{"hop_length": 160, "input": "log_mel", "norm": "layernorm", "hidden_act": "swiglu", "head_dim": 32, "qk_norm": false, "layer_scale_init": 1.0, "inner_norm": false, "drop_path": 0.1, "residual_init": "none", "optimizer": "muon", "sam_rho": 0.1, "lr_schedule": "linear", "final_lr_fraction": 0}
Rows from block 3 of a small multi-label audio tagger, named by matrix and row number. Rows with one number belong to one neuron. Each number is 500 + 40 x the weight over its row's rms, rounded and kept within 0 to 999. All counts start at 0. Numbers have three digits each.
After each neuron's rows are labels from the 100 clips, of 14976, where the neuron reaches its largest size: "strongest on" is what is common among them. Only what is clearly more common there than usual is listed. The data: chords played on synthesised instruments. In brackets: how many of the 100, against the usual share in percent.
# gate: first MLP gate (model.blocks.3.ff1.gate.weight, 640x160), inputs 80-159
# fc1: first MLP up (model.blocks.3.ff1.fc1.weight, 640x160), inputs 80-159
# fc2: first MLP down (model.blocks.3.ff1.fc2.weight, 160x640, transposed), outputs 80-159

gate.443:466544505467515529470506497609510471455485541528470540544539514462621459544498516492434428448470601480527494509493499500517539501464525530488505411564420447474502481534455486478560520508494503466515473454472506506487533453590569458535455476
fc1.443:460487525488574500476519485561534505477491478524453537575516503415527498585488571480486479537494539482506578544516497437500512458431513544500605426454474417497489451478414463535506543543518580521478461479494528548495476546514559479574491525
fc2.443:482528522502478485434474500494440549520525520579519470471568411449507450468497470528521520514422469482532579490460555551576496536518480455489492469579477454451470583475560476463543471519461504459508529512417483485471540370514461540461439533
strongest on: saw pad (57 vs 8.7); pink noise (26 vs 7.4)

gate.174:481468449428451479520456423525466589446510548476470521496440462533451563474467406459469517480469550476547453499550535492499461504461500479537448460509464454520552529493518449508449490442538510462438500458580525455475518544484471494482500578
fc1.174:488472524521553527517531507480524419536454483540474499508600478409495506513517531542516461442525461510439528531523484474502566528528543480557503448498452520468496537473432555470473531539429461501581495547493532543573522486571489512511491409
fc2.174:464458551523492585471527504546520388566513537550529476404574548464559474476535509414502458433472499554521437461474490497452561468587464477525481553460480494469497505462448553498478504504516536476565468530493494570469472488499464450549558532
strongest on: organ-like (71 vs 8.4)

gate.132:503434485469491497521502510548559506495514501482539473464512588579519427563543420428478484505620541476436459528530507532509476471553520508510517562542559451515384512478472497520432537607474452504464517544479559532504424490419494466556520542
fc1.132:535548504487512486482469518433483538503515462507495516544484450462529548470463526523468493551419463504562508458470477510479541518466447457504479384453424590513593567503522540528589499491497487478484459485546394470575559454559518477439449461
fc2.132:552515475497493502520542448529477507507484496506464526519446490473464569383498500565481605475462507571522500557485502482525468495505474428474508483492535508477541440572511478484489487541478515490500575602475447428446453467466558466486425470
strongest on: saw pad (76 vs 8.7)

gate.619:499484500522456490559451535514477564484513571547496509509502518419479497504495451500469531449508543518555487445524486532426514489550521470372499491527486487511494498512569433499481532464524510476540618465512487460518453484510530531478553510
fc1.619:532473473576539474528472543530483505519563570473496477445514568502485517487489457463547434474457535486452569503509445493475501504517505483445487544569462468454521498519526479492572441482533518501484519480516531497535476527567490622479580514
fc2.619:471486470447526448425416548497459490486561559439573480510514532509539500498534477440549526571456547541474544490494478541438480507473528496443474484538527553487556509486461514453484480513534568520547511408491491515463441518530431503509493440
strongest on: saw pad (78 vs 8.7)

gate.151:547517465468474526491446595505434490568520500475569403478527533531497541570542512533503531566568498448533474410520515559484568465515499503522474512482456459497481467510465483423525557564479452435469511473495503467498495498563513564561519450
fc1.151:493469520501532497438520514418472525472515498493473454505544485542503528485434544495483460530394522421457477496513484514522467537510470488479481480567533489470555510482509478536502508516512470529539512492583474472539493519525590500493504429
fc2.151:488488540575555540443475478520487523521529560523519539582423569456535520544488499502524522449542494467572431528520481437446555486492518451527460524425513525501459555521465513541541528468510499457459485489480474520521543568483490531565448530
strongest on: the note E (75 vs 30.6); vibraphone-like (52 vs 8.4); root: A (25 vs 8.7)

gate.90:548515502578526497513515490544482484495551512450480479475603491458557471492547552552534494494525466496465508503478518490442531531551478512516505469519522546597549473496529433527526476457474526551518516450442477493463472596534459521468540438
fc1.90:414425462506473520453494502499545469528494492428457473433448500480501507522457506435454493517453525449540426538536499538610448489528491563498526528446522469440475534529456568458508448598465451493495505474517532564552492425537524538575475478
fc2.90:535459561491474517530486414512436498553481487497466471517468500522485563490511466543514487570417473434548483514564474453543422450518472508500553513475552448361507460465491589496469614483503497534493553510516535507566520481498459547487504532
strongest on: vibraphone-like (89 vs 8.4); thin (high-pass) (29 vs 12)

gate.594:514536487508566591517521501505487484548510583490500424520544493538507469548473494514498452463576484481438511565489547497510491482468510501499463553553456450443530458504497450431563458510439482509471525505468545542479486508540470535446591490
fc1.594:511526494486545590500539502470454480526471573481513422498523469550481430531499484509541496533540527457461480542436537540489501497479456533501493560536456479481534448497503493428524455550439492548441547462458554526459476513497428544457587471
fc2.594:541485484509539550507587470517536465514516614468528460550527510425425538457544493507560514497490555495441525562530477501457542456551495490443559440536498531490524485470467444537556476496511411554521595502512497520390466449511463486516517510
strongest on: saw pad (85 vs 8.7)

gate.513:503491543478532536595488484544491498529533465497434488529461574408486496485567513455558519563557527589464473478483516492457444476551518445496511571521493459503467442550411470453489445459501537500447499589476555522458497536476397515485521512
fc1.513:479504550416498447458499525451500444504485494485493560485540434559486561549402486549513578494433505369554513459532481499506561540420474551518497477491492582525532577453544558498575558488515491453492478453465477437507548506442510491511412425
fc2.513:566531482543515538582491477542507527507447422512529494518517501543468508482460444517513568457464495467493503578478525557493461476522444472490545460583504455537510455487548538433476464566513455401498496515501446475494496508510536447462499458
strongest on: saw pad (78 vs 8.7)

gate.110:458546527478502459540532529466455455459431492470537515505424495503464514546514489472524507518517477517451482477532503468501537527476553505556462517491560477526568472462493546503515506503469564469577530513464512526526436462516484596450482441
fc1.110:460533469446491492532451552468532482525480537391513426439495453488434507491552440436546437477509472513430521476504489465478517524494485501514477479462541516471557469497547559525498485509496598508584518481485531530549494482531463534481467517
fc2.110:474553421529465445465527519463569477509472435529465476512473551498495557464471532405536459501486494515418476483498494461477485516457388522506535422492511562587562508517501501433482484489500526536506436495511505544543422504522505612503442491
strongest on: plucked string-like (25 vs 8.5); dominant 9th (25 vs 8.5)

gate.122:533491453462433581542548435512468513530482529524501591476502512426534567571517462489508475559411545520459466458492495422530534484480439508529507458417487490571472480512518467438431485506536485552508503466556545553525476488509528491501511498
fc1.122:439486492508490540519461545508542494474519563507502542492453449523516498425482519536526482494566586533560470587498455573538573550486530508485546484505482444505480467415403470529493466484462486535527570439519491509476514453571463509517474492
fc2.122:509580534419560503460497508540568519548533537470512507585508469521516528481492441560481531502508498470531518516470498540537512489503477499503476394434423457510511435481440533470513482550479482510513553543527492499448525480494473557477467482
strongest on: the note E (100 vs 30.6); strummed (66 vs 24.8); root: E (36 vs 8.4)

gate.561:543492533554511467505476500501445422549462593519505417498511535511533574458508593525580430434488516464470464575409566457457488463495540485481468516470450450454495493465593451508482498463505513526441594540497491506553516504435509553507521516
fc1.561:528507570507537506467450536488425439540436608517524429458496522459474531500543542493556513486478470519394545556403495470389542507487521439519508488503455488481543512488520483523469518498518472477498577491488432494569534526479465547499536523
fc2.561:463510517485535497395519490507497458524459516500529442498523543488478468486474502532517475504460582534500493529394536525464438498483469471488446514500501473493536563453519523539533476649519536479486540518470538602478512505507473480430511500
strongest on: saw pad (33 vs 8.7); clipping (25 vs 7.9); text has "clipped" (25 vs 7.8)

gate.384:530475524518431489510506454502525520458484426543406520490537576493417517516480435594492470555474469525534430463469426486535482553475509548513496574449483517554494524524468505513417526446487474498469569545530531495527527442504544561504530521
fc1.384:513455427528601592479469564485494487528507519472517502424517508510549539541492524425573480450496522458505553575506530548449485455513454483534496525573450456451508496436512494470571481520475503486485458516528542525526481548503459498522516546
fc2.384:525489498499571550485505541473522566593524505510545484521556512473512503482501530421406484455560479511489525466533551479515555479548429479493539518519593538480498429479592491491394505446450446479494478500463475557471438528498480448487414480
strongest on: the note E (63 vs 30.6)

gate.515:455496505477505469460464472555501475615578506537521514502474455540469493377509540423460548488506557538476502509487518507491434425532477463468506477473537535546483541524503425514477477543549457562503483488561509540465486450446451438539474533
fc1.515:419473549473534483422493494561538454573486517489494463481471408533450481409461511464487558490444572529493541515467476504506449472523513479483493479452457474494459547520487492492521478527585447531456488496556482515500449475398476487526523512
fc2.515:581522532445570448510480536554545524589504457508450469468521491372470474521477522543463537458471495458506447509562492544511525504471515533449529479431573562425474482493498491515458520530495483525478425511457560523517502470480529494497411447
strongest on: plucked string-like (80 vs 8.5)

gate.345:481579439479476518443509480557530556513531485498487490556548485383591463518484559542437522517429523519458528481485501513480571468474464546497491549451541490527527529487505434589474501446452516530528504490606466477448442522520485532483436501
fc1.345:515528456465508506537497567430437448509507504526481472525445503627431495523503447425514505471543477521512493499503548481540469549473511439508482465532525562512487445500488500438521515522562474585548482535388491513532573478549559447507505505
fc2.345:552435532521458490555447539480487540490523507479510442492474454557411542546508462499472443478469455431452512507547477475559478501446517422507502534567554500463466488470467496511511501526485527529561559513459490587530482485467466532596500486
strongest on: vibraphone-like (43 vs 8.4); marimba-like (37 vs 8.4)

gate.560:475473510562482449503484446496454583507557441515439468561443499544489515445502493518559479509515520411499497452441540469475506486484440468522498593497556499528552512561530443521530537537572558475448478438453486447450511506438524473477481494
fc1.560:431516432576437482490474437487443551490537479466451443606448487546494549402505505507543465462448526436508496427451485420456506500497454468503517585507532545537552501505536435531499502489504545467455512452534515500502491528474559481488467500
fc2.560:523470568485423517531443512447492516485481516476527449500473409510435540469525484516451516558449603495486501518517526465533496510502449469546509503482511572498507462504487460560513494545506486504453497516410463495463487459490565435474565551
strongest on: vibraphone-like (88 vs 8.4)

gate.258:527543507552506466553506512476518498460461488478521529557486496485463507578506556514539532469511522489498466536462476544534516521460523575496475495490475467456468514571480465491477548478583511461522496469469518551499485427475463513510498452
fc1.258:487489425448480443415466514554542481536526472594488467490498501464547520517496462488415455549526529471544490509558504495520476492512428433485527518502530540535543474455455541552500412527450518484518479596504464477527539530550515531477434484
fc2.258:360433447508474517430506555547471523547594490536492473445459511491562533500516509548488472543479512511568456432455510548500519479543461496455533474454474474535565542512483548508489411474490555523488450521529495510491519550545520527475457455
strongest on: arpeggio (90 vs 49.6); square lead (33 vs 8.1)

gate.168:488514535515570453425520509498514529495529463469533492470525506467546379485501533547546455533513494531450512529511539535476447492502548452506494523631501466463451498469530500453585522538383528546496560441494470536543511393492532547459490486
fc1.168:495505538510629475457504533500542534480577458458478536531516517499545392520535545523492503539457534532469465508500555516457456509500535468486525551585489434473415485484549458445573562537413546573500575467482447533500503383505568544477501486
fc2.168:527551481514593497454498493543472396460473496450555494447556542523489408501549520476509450527510498448490531543497502498450579496540613539530570477567526530453477496477483450509611509436475497518537498478480550505479511536473561523466513526
strongest on: saw pad (62 vs 8.7); horn-like (28 vs 8.5)

gate.475:530541531532494490555521448512487501458455443463511440529466470536604534598526521495453507449530474532490500519491474520487579523543497434512406465487551553497439479473394490569563487444526491476562505466497477460523491494555499537518474438
fc1.475:508475620457535489483544486427535560495504482499517506474557524486548461502426501508506518413484514452529553490507546465465492500445399474514496440485512449518511528415480495511495484468498508459488435471454532455528455521511545466507548485
fc2.475:476523423531498405510520503483425539535555572494477406518482390496481457512535515483545516476482438530502535496596561496469500542580510477487510548513557533485452457474459492458483428521487496520522502474560578483469507478392574435472548470
strongest on: the note E (100 vs 30.6); saw pad (28 vs 8.7); root: A (28 vs 8.7)

gate.526:472506501482542534550460489551466556472478489508534452548366511532558466488481441453529571526575565456568567488451529536501471524514513523449452472470552496506522484519479441481462557460537523516474552502530518489483500508486470481542493554
fc1.526:440468526529522581539456555512452496564560464502461539462481507569481517500469478463480557475424481463530505542466548465480537496469490542522468497537566487497591450521479534538471454545460564576473486497495497434478509498535461538570535460
fc2.526:407487448522500442531495480477527482527472535524478489467486557500511534493487486527508496558381510421451487531498521517480487502422459545532520483518487571487610431527566441541511498606522478484453423544516500486489565490510506506517481444
strongest on: organ-like (45 vs 8.4)

gate.173:527497473603521505415530409441536504464565492481515543493423563516492428495486439522568530524499502545525459497530527505535522559557490505475550530488493453575512514473496518457472431501548425497502409525446482499442480478531491556462535492
fc1.173:549474486605516513397505501454499516490557507496474528491470533520494456494465514547534547448474531541532475462542530506522491549541487459476547536444530429587499457448533570473508451563524433509528440536441502492464522494525483598463547496
fc2.173:470441586487486508511461548466523544482457555507555500517494555536435482505510484523536534521464502531434523490551521487477451484486561480502482515571446479545442430468496532478541524530484489386434489545475550497512462502471523561532526520
strongest on: arpeggio (78 vs 49.6); the note C# (60 vs 29.6)

gate.486:532463471508473478449469512538501464469526481464493541511537460461454451518507515510541487585466537419487511572463500436425450529430438469470510509404469457492519435514490436476459508520474572520511577534454478506493488484548455527467504532
fc1.486:501492498463521486507486510531465514511471539520529445517453535527521509530475461440516505379507526450604526421609521551541515482551558516534449500447505578481446518459539579557546507500545462434484440477530541522528515527410512424508465519
fc2.486:525499527532526469515518505572467568466528517477455468523464452498487469531474532501546511455544462494497408502550489455582536571517497523443430550541507557491398464533552486503558536420477467500501533533500443517530509443512458474524457546
strongest on: the note E (76 vs 30.6); string section-like (60 vs 8.2); root: E (36 vs 8.4)

gate.499:452477509532522418524490465465537517565487443492535514399498488568504535426479447453530497497497535486448447462489494496501503582492496452511507492462480464520460474579495521539478464464522494495550546509586486566509518535508578518401504584
fc1.499:437517508526471419507551499462547480575471453465535521514480535567454479483454450495477491511469465541456446448481489565487494513481523476567523560505523483543403528514466573511530514475414445457512594482485440495511520468457514499419521504
fc2.499:514516474523476463515477477491495489567501477478532519507468511529522509475481488524482500494536476546482514509439541616427423587476504506514431470426441541521521442509482605518452503497582495556525530427525558431606458519456494509441451458
strongest on: the note E (79 vs 30.6); the note A (64 vs 29.8); organ-like (46 vs 8.4); root: A (38 vs 8.7)